config.toml
arch = "conformer"
model = "sound classifier"
dataset = "synthesised sound scenes: up to three everyday sounds over a background"
train_examples = 26041
gain_aug_db = 10
n_mels = 80
hop_length = 160
input = "mfcc"
spec_augment = true
win_length = 400
targets = ["background"]
num_classes = 15
norm = "layernorm"
activation = "gelu"
mlp_ratio = 2
head_dim = 32
fused_qkv = true
qk_norm = false
inner_norm = false
drop_path = 0.05
subsampling = 4
layers = 6
width = 128
positions = "sincos"
kernel_size = 9
loss = "cross_entropy"
head_dropout = 0.1
init = "kaiming_normal"
residual_init = "none"
optimizer = "ademamix"
lr = 0.00065
beta1 = 0.9
beta2 = 0.999
eps = 1e-08
beta3 = 0.9995
alpha = 2
sam_rho = 0.1
steps = 10200
batch_size = 128
epochs = 50.1
lr_schedule = "step"
warmup_steps = 200
weight_decay = 0.4
Rows from block 2 of a small sound classifier, named by matrix and row number. Rows with one number belong to one neuron. Each number is 500 + 50 x the weight over its row's rms, rounded and kept within 0 to 999. All counts start at 0. Numbers have three digits each. After the name is the row's rms in percent of the matrix's.
After each neuron's rows are labels from the 100 clips, of 14976, where the neuron reaches its highest value: "responds to" is what is common among them. Only what is clearly more common there than usual is listed. The data: synthesised sound scenes: up to three everyday sounds over a background.
# fc1: second MLP up (model.blocks.2.mlp.fc1.weight, 256x128), inputs 0-127
# fc2: second MLP down (model.blocks.2.mlp.fc2.weight, 128x256, transposed), outputs 0-127

fc1.144 107:556493543498547416478488462479536536463492576448526596464486480511440524502449487564503501479508532509520576516488429509523569594466482396488434500430450536578503531445454531547465506488507469496443497540375497490510500562441396550573451466498556496546523435376419521435497558589433533451513518473546535579444466479525385517603501467449467464447418469513429467516530389465589573503486
fc2.144 112:483550516554555505470488556496460472428474520491552435487505446565501568453367513469459543499404484463603387531596471499448445459431509556468534501523525538582524496563592521516486616514508503522486368419540489476392517513531523534640545550546390465487509466554536459499504426455573463510545488437404497443508566504450493539494478461507493557524486520473478560535520572515496462478435
responds to: applause

fc1.220 077:546554546621513507478480475488499492442521573475485487568503364593474464514401479541575507507458531531481570512511483540541570474537470472471466552535430524511507640478447459535452543537469547458506501473568497455439525489483456462509450551562492465462451576370559510566478438453574523421447427463435553547454458472462554454419487413503425538499569425504530539561539512517563596552504
fc2.220 076:508479553411499577546568520596419531495447478478410490512530509525463523516459482327473469514481511460496424419531540419514444471506520521504503420506515538483477489611590466460545520522443474525490498454473547394558464486529620471543458548456563557564518519526545494480524536548418494584555510520610441504450515429564463544558444500564556484504527573551439566594488506513535475423504
responds to: applause

fc1.126 123:574493536487484502499525446477531591492552466500448554609431470533399515484495447436445420532451487522394511512549449450546492549508542486553389586417507461557531474487479593550597465518437436422514530541450479483473415527466472460476473525593570511417590503505490473518479435430603506428580468442467490507466517510544507471487496535470555510482544441367568429441519494480546521442461
fc2.126 148:481565562491454561546474535489450492463385518468389543445512411486557585444433512427485617459506488573569453560515568439481490488493537560548532451524532551523540480499577454536476426560517595484507427482462496505564509481546564443459482476493422456595559421463461454515528478570451570512457470564571523481503572434429472413528456442569521459464478439554441534472606506485515525543476
responds to: electric buzz; helicopter

fc1.245 111:484454493583510482470493545503485553470563501510462473513599444593464434433510490457465418430458467491516542542472493506569468598500506535515467525437602448579493543449397554565485632576464470489523545554533417469537437506537428542538495450593581520555521471490534450536387412429499521440494512515450451545521501493523422522508511587544481517523426491478460432584492595441479540538428
fc2.245 103:519439460508457534483428509491519495428447541485533424597459430548524486429552555587513506483501487507523566483473472477534500517512564560451426535575501558486516495439576491519473472485534506469469422449429466501511559454412647465415442526510479530572493466510486540541596574532509562588516542447500520485595509508449435526501483371518419477579513480540574585381450564527555502579534
responds to: typing

fc1.151 117:541508503514477425495543460439541505418561477498413509511423509604459535551446520543417527538478506457496497494487534502530503532476601516544501552419542497515502623538417540464536451554455500429620511568461457462514450493555522547457500503622556466505562466472508423535458409506546562388533475524514482538442456524532511523546438600481496468420458401458571452548531450454574606526461
fc2.151 129:470490468543482544463545512418387544425506554469520452439544479490540434548521368524485493481424486516497499508469570504429483507462532501385578572451540497575446527456607514473537623558530432411543476456519495473575415467475480514559441565524446505515490469559577520540434414451478471482567452612538548489525485503543546532430517389479467497503383480528500510490546494511550463550462
responds to: applause

fc1.152 097:524506495617504445508475491429614482550509428515540545452426449519405475506485497445516344553529475447424542472456475524610491491521510501540497568385535410448458489545420516541454514443562460441492548555469565430479462503511421563547543447482595603489538482575460545561472484444419459453499498528511461629468520497542499498517453566544523484517544479456547505525564510521458550539487
fc2.152 094:482523479536421558522483512473432532412432561568446416575572527515527571461502458555515546542530460560556487616510520465504522523442535539536569498451487582568520558504524485508464430557548537450507405446518447551540517383534507416488475414526470425501515427485553430495481511566417497457466556435575479472521551536478473437449533457557464490467408524531448443480590601488568476562423
responds to: vacuum cleaner

fc1.97 105:534477479568569490503497462447568529515507517496518494490457438552445507514534526514510439524458568421509534432452475429572468536492589434502412554389594474526470537466374564591500547538551439495510515515554438395530442494512473462448442580612530540520577496508527484589504459443461513477436515380414557567468437498541508453488526559512469436532535408544531465428531493469532451562549
fc2.97 111:424460472451539518527464458457489513479446487411430460446484525396491508480560537557529515530482568467460551414459584417544559595485572440513549489462498473532388605451517530490531465472505489467475561514478444422502514493504492529508525477439582514446503491537575488528466504478578474546561540436567496585394570621499513534464607501475542418621400461499442511444491506469549536466537
responds to: electric buzz

fc1.94 118:524488509439522410451543429537554517557579503486491552539485548485396633529540428471511497498431456557537591514516460495525485584564486512521420489400504568513511482533533519562530531478504546464466523450464524506464543548562451431525424485512508462451457447478488431600469550475587521482572474472521531531526520499560477461516484582446574588391563423388605437433431558460515462483482
fc2.94 092:396529474581506560548440526549488465428566542527453515474434468525531493461508541519488579514474569498576553497480530597384474469493537454483454530566549451495411514409527449543546479549477582361523451525482469483409585571535634454467525517558436492481549440497478494553490517453477551608450472546527526455585591538465441495476485491437471444531414455529507516492446429517476545520507
responds to: waves

fc1.222 096:599578470545515527488545551450475499584505495535506512486469419558511463496559546536561441484507514409473509421421515563585439442395490435474504541484511448587454630427424445465433485455510497476561568575512491473519471466538502481533511608558570564527521584479555466443610485586436405504464526479537434465425464463509476426526489507486432451529511484551500531477466467466531470577565
fc2.222 100:491539520459505601574534472497472506464496518469403426599500457452540575439442544449512565491467490559487507578558500412419507484524533576599505420552522524470532500491609556448499355475519515512460464483457451577581550446503601475475489494450528424592510430513441473549434474525551584646482521452571528543517557457459460520501496493480524538542459495474449518467546526522506502562433
responds to: electric buzz; wind

fc1.11 072:493483468459456498506521357492456384530502667532516436467440528491500486537488515459495426485478503538489535497491490516451434508500536565538482424534562470500594512563410514489500571501534501508476545572533489409488501485501486379515545642575524491482563437457472487446502488540481479513389487479481427546514473537475504441495469604562464414543561392553501486425503459466498610467474
fc2.11 082:516464450424563490477480458491548562469517441499553551529485471543560520443446560585531489449523469466513505509492424582565521357503442459465483473493529475480434566532509455517445542471466433525595572464428479501516510405437529566493484447491464533424483529600485531411425522472477521302533500495551537515574515544626534521463474457382550441510473528535447432466499493494490487500525
responds to: waves; rain

fc1.208 116:542513518430466488456514422490566527505602481511385516491473500523448545510503469424519435454443531476385535484572483457551505593453473557522418561424467459585462545528536585574553425473520438501496521510462451500452469535488475476564452520551547463447418433512462468534456457589509546420566550450524482553518456501519530533569518624494477554385542557480522522476524453514443627459434
fc2.208 110:489534539544480535573488535521478425492452565555526483526492491495577578469418543438507623504426455603565500497551450524426476517527521494499512396588460504486638438427540458537500445513459593485520447483440577565512554453513561504563476437431420443547496449472495485501531430561561501596426457527551486527521573405483516502503443449541462480502504461624469553510558488527486564529466
responds to: stream; spray hiss; zipper

fc1.61 085:496424536613486342469493440497519459486466605567524457443503491505475464584456493563515481570567513550391544547475511470549424501563512534486489543467564430517492507515374519504451570491500545463496467494468476492432567470499423445473589475577565518504501464530490524453506434581465488443471546432559612430590450530448498406476437456461469461548571445522491520466562522427507496510511
fc2.61 112:453579559412449563545473594491422523474512406515420537455499490478547582469491479448446542486564478526463537575559541441601559513499506497605477467410543564484523442553551455512500415519598591510499512483434465498596465529583591510435502461525479510537547429454519513540459449541435568569456509542556515497469560443413433447545507482487505525516503460564452578420590478492478468488466
responds to: waves; vacuum cleaner

fc1.143 101:502596520463476397485492460570517505592560465514457628466372475525432493500437468601517472461492541549466569469407489528558469542491596518526441541433522427543440530475436566493501486489527598401531406475452490506452487525540479484476589568559563495480478473502504470505484459548526563413581454496560461454530493515544476512549494533463530545419571366509529555496512473539571466519462
fc2.143 099:446448452459469572483578503472547452510449631423532446553521560447504497410481508594555556526502463438503499526510420571442510478441570450502565406557462549489526567489562489533527566542553443450496462466492465532555519465477619478539416519517459451481562509481504406542550473538539565527481521574474522547545491582524405515437505555443466524620461516493537567462426498578573447530543
responds to: electric buzz; waves

fc1.43 096:477406443570500506412480490584501493545430504492549392471500554510576465495461483486563465567461490504505500529459577571454529440461531463509508532521553422497460561430423563492453547505531407558516521586591548481525537464565442562484581507518538584567478503449527550435527497459449373435408539543518481544520438537455483503396512446581427482564494608487496542445479514471559557551498
fc2.43 095:584531497389506623526497573478504501529436480566469516496517473456435581511465484506403517442506504563537565478567501399589515542604495526549507398482432545545447427593453493503510488570461506570422481513495489567564490478564525451547446471526446404438509445493460473541518453575434464523488486465553462428489505461480443519612536487561390441448484520558489511502620513490516484484496
responds to: vacuum cleaner; reverberation; text has "reverberant"

fc1.107 083:494361515486523484409474461485503529529486474569549470488470485531459525499521449511530410504474456431454515457454571444584514532537551447529409547437553464517474615445395562569509503447497521469514536551580465423466472523489499593476520449621485608503521486563425549481576463480430459412474558457468476558504450529488530494439485485429445460444588502429556476500487477518464574486384
fc2.107 078:524548529537501554578515539482446523389395506493435416426553489466540526465405484520487484489548492555498486469483496445428471481523523530610506400443537506581529376514511506480522456487460509515462471559475474648582522561488524451567486423448442523490586422467503469525454414572471489468529444518497512414522509493475482461528506572577440484519521495552433527423615570558586472502530
responds to: stream

fc1.5 080:558518501497483522392444426573543540558588603583465541511535446541493471466463380464547406471502414599484487481421439518603468504522510528515476519452596462444481462451514487531516507457510529497448558515449496484486502572504479523569493518598460488514502447467630507455535503538493546438438500496629417560464512490509538549554527579457437540515589436497487466528589580513455460532497
fc2.5 077:504595573509528494590527552467473514510433547519492512494470458536468543510429598482443493529542411543581503480438541399502503498477409500515456499512533527430522435492438559516419415563503417534531488514520453551585450435449436441435529389499482415604547510438504607491472452481509513499478477509539557473545515398457541491442534483449492442397453524525437430531537588474451496516403
responds to: reverberation; text has "reverberant"; wind; chatter

fc1.225 106:630571480561505346566506536502462506519512533490504482522471452545437468597530409505477480476429525458519589485490517520533469506460606465480497572524519462545477528538472434498464530543443436489459542494463438404545384470533442508505411589535504549575602553454461444576557536479402465542473460533419579506472432532504494478494483483546476513437494436493472493454558552422411515541482
fc2.225 101:526528523462527562521466492581485527505533458535444533492485487423578534502394556404553430424412558499515529430524525486501470553510483498537372484461535548482539472424516500547523420403410648529491501451535515454401549545398508538552493414484457472557545524515525447467418523508516497528484493495473483587544542468490430457538452506499536574450436519552417504552611567457434460478489
responds to: engine; fire crackling

fc1.160 096:542524494587530456466408491496546565518469539536564422486480480511483509505486520519486439497567439463444501515433553573522486458593627465429556551490556508504542581450379600463463534432507467543510525575503496411475534457520376552515554592559519559555512535470490503488523423425432415364456526432455477488460460543510497441383496486556459504558489512494518535521445488509549522456468
fc2.160 083:570475479536499524533446518542519431469517471586505521467473481481510493511510526498468423405565524543532402546580524452525502524557535600473486439493562617582459447595566512545510537489490556483536487459465524525497511413555592451561496409447504482421513479481586462525491464564448549487461515379536490506557469577430424581553510411492428472447442421522484546533581574498454410547497
responds to: vacuum cleaner

fc1.230 125:475535495454473416537484494452521564505549477471388506565442423521413464525517412473470446485416499488523571535531511434541438606506470527519429573483460487520444511511550522575612487546433507456417513535469452453447455537521527515513454496464524476461516517416501408565423502523561495501579441487514520506485469487577487499543551574478499539407461431347555490489575567417425504479398
fc2.230 106:515531527511461551561547558454466521456486488486451510507456409453593532518447538443471539463523478554521527579536536431449537491467505474538442495525527565513591404444497409485486406541519625412452487449443534535608436479543497422497488481507440492533517447428587442529525429567502488507502510533536496401571544434444430432468446506592437516448552449547494523394565595524547519519460
responds to: engine

fc1.77 114:507458474517462450523509516471620505555523425471429527542522426508392436592564412447505469442477529537451521537546443489602479548514546487458484537484588511541470455575501448507539500540471492502450527532556468440492519579580461479485422502496523466493486547450443481523473614563511495438513445523486556529449513477558512335576478557502585442432455455480525530451568524384421445431513
fc2.77 106:596554466588545528486548421509421543510551515475396536437496638478608536485557518436523558496485573453530532458513541490480584512550465449549428449525513481492530569497454539504490440470522575473485448477504535522498468486474499497518483520472477516533415474539505504459534530444367506567535547545620409653494609458552520492466569502451533576444532473533461474472543490501457559578474
responds to: fire crackling

fc1.1 098:477360433489523506422454436568512483486548518482627566461518519565497506421463455547581493593525432475506531521412417545491529451537600523516499553534483454473508548440428540516518464478588542480547514559431451492461566501464401562505595568550557568527508503477497543513489448518436553430429565437488526556520429512467456543432555462515455498510542496426468478507371521503537510571473
fc2.1 108:500632536542474503599592610448494462548472565452516518454491440426528568444496471480487580478521542525565507486469513469440554566485456524564476524476514594472546431442440518481478477517527532491469534477486505522530483505549465442460469466425387400555544381385435519516448513554452484551477462531602551501465551444506445436497622558559556505439500447470480542500550509522472477594487
responds to: reverberation; text has "room"; text has "reverberant"; helicopter

fc1.138 103:491462452497560531463438565584518473590552496440504459541584455471458434550519485368490546512535510547406480507394441439580514532499510604424466554446494513540543478555520548571520497446577493531460546450618467462508443539502482530485488490533473483470451433528487580508498419432567497424498543453458537489480416460520590473507402464413440483575497502488575481449474453434483458587546
fc2.138 090:557481537476521505454451480412482540465525457627486503590460464519525515462498465605491471546456458484521481444454643395392445457538574484491529510496612425508546519453476493519539537520501478414490524539484557474456482460506501488562475592519414511591498505463551484536536532478463418476449472463464512470488479492421399473403574381594474518441480546532439484477596542502499541435516
responds to: typing; white noise

fc1.51 077:530398466492504496432427539422570411492498496480487595450523502570526416495385504514512474477533552579430501488571529478564574535536549464482504462490534450477450504378530408502459544482482466478566563508527447493546532468409515534549472484581506582432429513479545446422548541490472463509501532473517519638609496434515475481472424517533459469578485519541442363532442551485528535502459
fc2.51 087:454601537441479539601457553478480476583479540577481514468576434560571573432477592476480476462416507491509398519583432506518517441466460557550489473482567548489579395593559532439500461473522519496448459557459525551526553464419516515411584394434466506542551460499481524512493500525478570492421528527499502452503473435395557495537457474513530476536499484500561502453590611579502474531486
responds to: wind

fc1.175 088:459520545541573370479426438533527603526507471533489474467523481535527542457486481530561530483525549380516509543428519589464546496499482504483475553481547493490465526526464565481475548519505460578534444564451451389415514560421379506538503532501530495565496503515458511490526461521436515443424501477462546620536461362578455431516547500513513479486527554498481552516368563401476580566483
fc2.175 079:472498536534586487549561426552515511484540560594548437471493485482481519612421489420538410557500494517538550503500469460488455473488546492554460482542460592524478509587485497472511507476553495520470495418536523556536586420574606502545467549549485410435407460544556509458397405569518605466487531394527481485541551468512490482585519472536387467483540447565501525520565537585547433510504
responds to: engine

fc1.98 101:514458462476492511473436412501505605512581470528446497479507454566445545598485447451445547456524516494480544530544471524567462562583535516473454537476534546531425531491497528553483460480520487455493514494448432447501437570558540554548400543641646537495540453493516416502473483475483488524530467465482518638426439398516495505532481569460540539437481437538620478449541436472508443548423
fc2.98 088:477558581524478500544464485446467468402475490423411539587544399467504492548470445479499507509505497512526397537548520444468601564381485570550484462451539595455550456447617492458495418462548420438454574448514415508506473461564549428499551391442479522433550459474493518570468446517524558559489551501583508463506532458507522533507536489526526482537513500459367469468541551569499488554485
responds to: wind

fc1.179 112:505439427475507497394440526572557410444562590547516477463462581507493513534504552531516473565439474488412548543424488581392522515607549524432480478449567461477491522513387495490421566452584471559531560534430423496431548530539398562496523527579517502565491512521437492440567451516531526429408551481552478444502507445513441490487517469504523527453513502538555565499392476493529485576518
fc2.179 102:413489557480514521551490550352459417527543554498528480544509508602452523481489525443494570453465602459536485511604499511524518510486536575507488465471546534449518434411547525468580398498505479452471473412440525529480487463509568428459508440544458430486485372462484517490497494519581523615556437555552557486457538484547469462526547502528564517565490439453536484434466469578583515619452
responds to: waves

fc1.92 081:601442434608518469447507540541441511548447495519454461512531509516500420470485435447510489521463521457483460502506591516557483480459542524502587434472503466519495556455469546450526571521526543465507571531511456447410482563529350511469528427618509538562477574494497603498440459537452422430455493566469486442543481485588457456496398536577535481611505529494479485578474571453412536513575
fc2.92 075:513518458518535445414520520514564427500527472510567550558437395505467546453561508443458461478528483478602586502507452530440539519556592545439488438448441431472490557579498430477488437474440449493491562512583491399447472490479578543507509403500503571576484500494494528493556495501541496595551538506494510507443511499401464565475578468555426480416401475568563532415432454528417542442448
responds to: fire crackling; vacuum cleaner

fc1.215 099:510443438462507492512543468522523461499602470482459532405544420496521577507529451471512407455428524529505498501540508477517532566422503513501451513430528520545496627545464530523501568483482458519508489483563470509428509519638361481535496463523495547492505536564453497554465434522471498467475549562469439638488441546464426534467471643542560531443433564421489444508465506501469620584532
fc2.215 093:473505456561556540535472540547578540498511507548411424586434478526501524467466545512540575524546479460554598500476519634425504466536498590459519425559543539449536515409482473507471520586499572436501462467440493505434508523512581480406475467460390514508442482447491509418546547518471579600470475483592408521519551483420458404476495443486400547461563526519571547472431517542498500504525
responds to: fire crackling; thin (high-pass)

fc1.185 105:569571495463517412478443513399565486548551589444514448528471479543418440555586420467551501452456455478488502451525456574577421514437529492459434585484458510542409562546489515500553564538471465461514522477580380445448482501466464530522424413457533484419511481518544464452414494435564525465560421428481587534475408500543562533530549537477534491515519505520548543462540543478501595572483
fc2.185 090:486547615440474549502540538497496415529506486527440469530441423451473557509435508490541522548519518527544483500455566414465528475436511470558495506476551583480579420456543443475509487571492524442439523522436592514564426516484534457445508571540578474484516474377512431511486480523550543506490519609583554559376479391592513484505567517491556485540587568429511516523514457580516551580574
responds to: applause

fc1.71 075:464439529479457460492421427472540431545557500552609515480540413524527521506564434580470538520509397419504416603407488554472463471543572492509417501433543512501385465474496500502512451551511445544473531488480497449416550533486408563544503419502480527513482475466483544482525409494541484510524535507540534566575590495501403470419538597415563593527554476521532443503456521491474416560494
fc2.71 076:512501554486443557491473556557491406456483478509426521531401468464451578475457506430566537501481545459561526536520483534449491554493472475557443434608469503497574481434522509480536597507502480473412546520491494575467485538542574409398481516519427443516538440437488454570458547486554522490482522473598509334506508461419489448571543499651479429524455442503518472455515491585521568504520
responds to: reverberation; text has "reverberant"; crickets; waves

fc1.127 112:595556427517550494554487496518546495546581509451514506525483462585450446484613420381446471503498485519412526518534485544578501543484598547437494568415532459559423522511473490542627518440441436456387502460580522360553438568481420500538430525514526551478538450540460515525478477508521464467499496517413533459505425588483519503494529518519583489491451468434577485514530534459533498480454
fc2.127 092:497500551529388478474572509432492513546504488483477432540532433486556575405493399476568544524582490531435406499405481556475525449596444406515428588521436457528526503497558509485529493490478513450490572566479498494552420427466407411529595532438470519486536468437496571444522510519525486436474548549565626476452414498572520552444614508536506465527497479461487466480565467466501531534488
responds to: clock ticking

fc1.102 097:527530555504518446592513521522575517554621506489493530509461432558447498489481420461364489475456530468486541501502521482571413501509511544449446585463452478540436542465455575608520471554409476415543492549425490511476394558499521444562416490559494510508480455509488491584466510466562562473546456480527450490512535434561522527532382582512540543483588446401555565477585558530458515526478
fc2.102 080:459534559459500474511541516435409480504533534516449515425462489403535516453498430432450489607545534458542455515465529366436462552461551465562438495414491414497477513518505449422512554491603471473503519472452576511526460467506515506419552458545532507497557476604478519535537514495444547490531482586583495496503465543507599411408557445594487513528482460503448444492569370535536426585479
responds to: stream; electric buzz

fc1.50 088:603531539483503446432409532587503469490497560464537390496454529483545469523510534450450525507509457493416541464428442597487515436520507478468508532479512464417529546453494492585628531500609495544512472612410537450530518447505480548501447536528588547590505535447551541490518380446493437478459529503490513516477423434500492492513459608527389470514449554484538529423477446583542533565481
fc2.50 077:502449444623466472526429567399517481567498503554564533519461424544459520563570396529477463460563593487566453500545564496515558486526494532443448419475519505533491536507403461466446521494471416469529479453516487430468505536493479457492475411503407543516491491527458526550415602483515561638471441573498591467446414490535505507509462452520521539462490522451527467589440447432460484602550
responds to: applause; wind

fc1.190 106:552459517482517503489494548533585507524507512480491547489490397459370510551547432403470497504474504492444573467509507455609400582593488452480390541439485483581479480456448483576503550507462465480490469501554509453578355629502464497474450513477553453441495497502514503590407505486544525425541489525437545561492492435568497448572515509430522457508469451464573546525470521462429429424493
fc2.190 095:533481368506405475473566513384525566551438449479409486472568573536598451491574489426556493520456508464520471437464452556496564484521434434489564533530573478426514586516455554492472494446482487480458561579568522527497520426458421496532480639495489571489517551501593445471544540442433463543461467515529429530455438480476519512417599456443536495476423551476502456531521527471546547527503
responds to: clock ticking

fc1.31 086:594512397474582414521594416422544545511551501402483544498476495550503546527523520486487562470494478533430513459432494516618532553501595514474468546397567507505508516471495558480508471523516457387470534492459419426468408507564470525486435443647552513448467443579496522472501464492441479442430479523518580506483506546523483465495470565503499486485526463432571451436533488535628573486480
fc2.31 083:458540538580476512525540502503413513520476571451385508535483427416454524512454431540594633507557513503511397479517477467461459592492590516510528497534467567578562474433540478512505439536443526475471499541463497515473494520515545353494473531502454523519579398447462503471511500554566512499513548507586516495544489450450524421547509370549524396526419477533447574492527610482533483530483
responds to: helicopter

fc1.236 111:609606526557474478492508528540524528509494448492560539486528405529416488489525473484420512482461487385508654517513512547547462521547547473406490533444502469517502580510487437469503574569482419509461486504516557351527368492522436558537493524554521515518601500548443490529505478473435485439552456550445541515458443481520354520561493493504506451433452447495543548532465501502520482483395
fc2.236 105:499464415477594508517401436443563523426490466544499421603554520486509444418549538491582464478468588543462402429512482487469540524553484466429393543505546572523444581518538501522506519462443470456430571547468431480438553474461473442589536522464529485402518562549537502549492558493636490520501544433519473545476436591546538527476526515447508490503391535483463475442484551494511433559531
responds to: clock ticking

fc1.106 117:513366500482526526398455471512501488458500499475529549411422483559497590487488526555523422536535503446491521545493497577524495451505603456490555473478524405537536573457437473506423534443567553464530540541563497442494518461512360567486544514604469578547545517486461559474512450589441472393454557517536597614543453505422424450540540478527432506566486542501512516521498454505562549513477
fc2.106 123:456595551500460549583475579553408518487453481528453512528513468525556597501431529374550581487452491517507442523542527420413520506505469548539496423503485568468554382458569426523494416558532487547426443445454506565569510517549538399485437448448444405571550419429486499503552480536453529570430485511512491457531563423474518476549464440594496509511504514512431480468576512535490530505508
responds to: vacuum cleaner; applause

fc1.27 112:546505517510550416457513558576475501544549527471548471503461494507447539508515508453480515455521563430481588504447606502528418515506571559462470484456462393571449564508465619581480573393388521470530436499467469341513425479572561470520454591525506472477446436592479448501542427497532547514506487561508443489480460565514503536464521579455537527489508494538614542478557566500497519469446
fc2.27 112:502514522522605534513470419525478504522607515577601535482545591465452545421554534483432462488501530420525417517573351462410547504467509445478448487529467493453564588507580504529503564502622451604518486492467534575469550512382487515553549430545458513476475473506476567471500522507461510516602473506498464459520497464485464506508500494556440540597505532413440451540483471571526457569549
responds to: stream

fc1.82 085:535442530482511464522521522576483515480534439471545532554471494464458542511469533513488446522506526494418539487461416465470437508565388504598428458442529547517561544549589453581564597516447451576533549464610530493643499521617452460476444509546478491501501496511511449527552557494571566488549399483591546561509490398523463535571547510553487441448523424480500550484479475536464447498387
fc2.82 102:555583537492431515596465534523518497495431532486375563501552430483550591465442658329576624438469473526511508523576533448538541499485519508552492458518532515493564435529464490477500358510523581507437454495479452523556432518513552411447455499492470458541547425488488484521499474570421566554511442519512534472505547451432495482498474533543475557478525502479482531459579542520509514504482
responds to: waves; clock ticking

fc1.153 115:525539403579566432444481519538495468478491515492501445407473550521488443450497501516490436524575516495478529582407573607462527449566577504508523499524519426483534550515406431431461570449529455506508504563552558467517543465466462485453573545574523570597507467530507537428597459456441463477377571490511503507509415520470500442460432412503509471559496522541455606539458460522610561547516
fc2.153 130:455546576459439575552498564489469495474493502515476516456512477461519578455466506456470567445495405568488503564555549387485545500441490542568470439482545619445562362507540487475474410532589580522477447500446467558584492513553555479437493441461474440526538413508511489514466432569455549548461445507575509410509562410414509505522476529502512494482522441474440529434616554510459513534436
responds to: waves

fc1.169 123:516534542543455444463506520502517553543577429507436479569536413570415396585520431470456463380487424452531558491582582458576501579535480553525442561441459481566456491499536554509461575582472529515442481409547430504516414589490466457603474552538508528476524557456524428555433483466573513518543402466461516521512478465525535531586511493468520539451462488482461493516526492426414556484456
fc2.169 099:522525521440493506572500534480499485526425478489519530546456535486559598525545544474464630503494498546531472447473377518519487446538520474493421435527514524437568404473511505446424471422447565428475513593459471553480542482451662516470512462452504518603479442491494510511563533570452523604434446470615523493434549423464424438537563479485545530458512533545476549417497546499570442522521
responds to: fire crackling; thin (high-pass)

fc1.83 102:503539512513525340483418487508566466459601501476528443469418499545428446574494420387462482544474503498442575571501487473524453453557553556462490602431472496508461476489518579519496514518466506511459559515487497464514464527508466597494395555519613511496481517524478522482488515513565518549555428484459509559600464403572473425478454498537502608465527412518527463483458548451511438546381
fc2.83 083:440502534472466469503402537505533540562563501558582568476539401429545511533505470591587503541552427500502491521471506554594513491476514563473463393426570479515484445532529435478452460537378518505591522522481480538491562546445452520454552408535481542471423516496437505461469495537542519497455541456541555489541448620483522558500498512444581443513457481532473530409349585506542437440501
responds to: vacuum cleaner

fc1.86 108:524502444534504461470471557549503492523448628541564468368448510536484435457509542566579422526494528427400491457430484563487490444542567505445555469452563455571413597508444519425394624511513474531554503538532477450434506494415486512485541473467566562520512440438472486435556470533431570479485493466485605538531430592453453494446475500488487480534496592522473550447495506473535501561476
fc2.86 117:407535563422476573568520590523442495470473482492491480525532457516484611499440526413486509492481510541502522482509464439416485495459443525557565452499515617437586450491538494483452420543465543503430454466447514571544473523578550416464534495458524429492556415422462559424477523563508540541520465512523514517449618450423559406577549471571508439559498458501476542428577481588515544565501
responds to: waves

fc1.137 125:541506544513456407440510508537490489450577527473473476500462485628477498580436515532432496533473468546528513533472522536555514528484534462445570594529476461558512536519459613489472527497440530396462513600480505454539433533591498600503503492579588476512556513441508465488442417458551516453486476547418484506434415500540416540549462570509483560417431442489555378535535483532578608526456
fc2.137 139:512535463539498615521542613508447480544429517469533444395501444498483459545450444448557472435451503514528446477511457545502451496426513526440610497407472565565503454540508415499425589606577445518486416459520528420583485484462443496599494516507446480540456440464497495445474526543510462518556520505480587483517478466557549522529469397528454450520448480654451554562534512473526514546535
responds to: applause

fc1.164 102:472517551482543425506483461480537555523592520458476436537537501611448503525461453452447508518447459459495549509544467493610507606574461489470480525471522561467509540427498547504555499478455482487455554468409446504464538517512454488576367512431542557480464511543506424507480571514545552423582484530432513594524520469541477524472499553530531558361540516383568501438461647437484462479444
fc2.164 092:495493473495452506425487502599521476478496557569640484489501434505512476538544488610487552556603471431528526565480485496473438442457495443411434501545524392490525407503523469416526561510486548499509399557519579578471577481557525522455529566441475530573465541423545471378495552520447503503529464485509522408540497520522355453514452488515435567551531542509528555450478547521480449445481
responds to: typing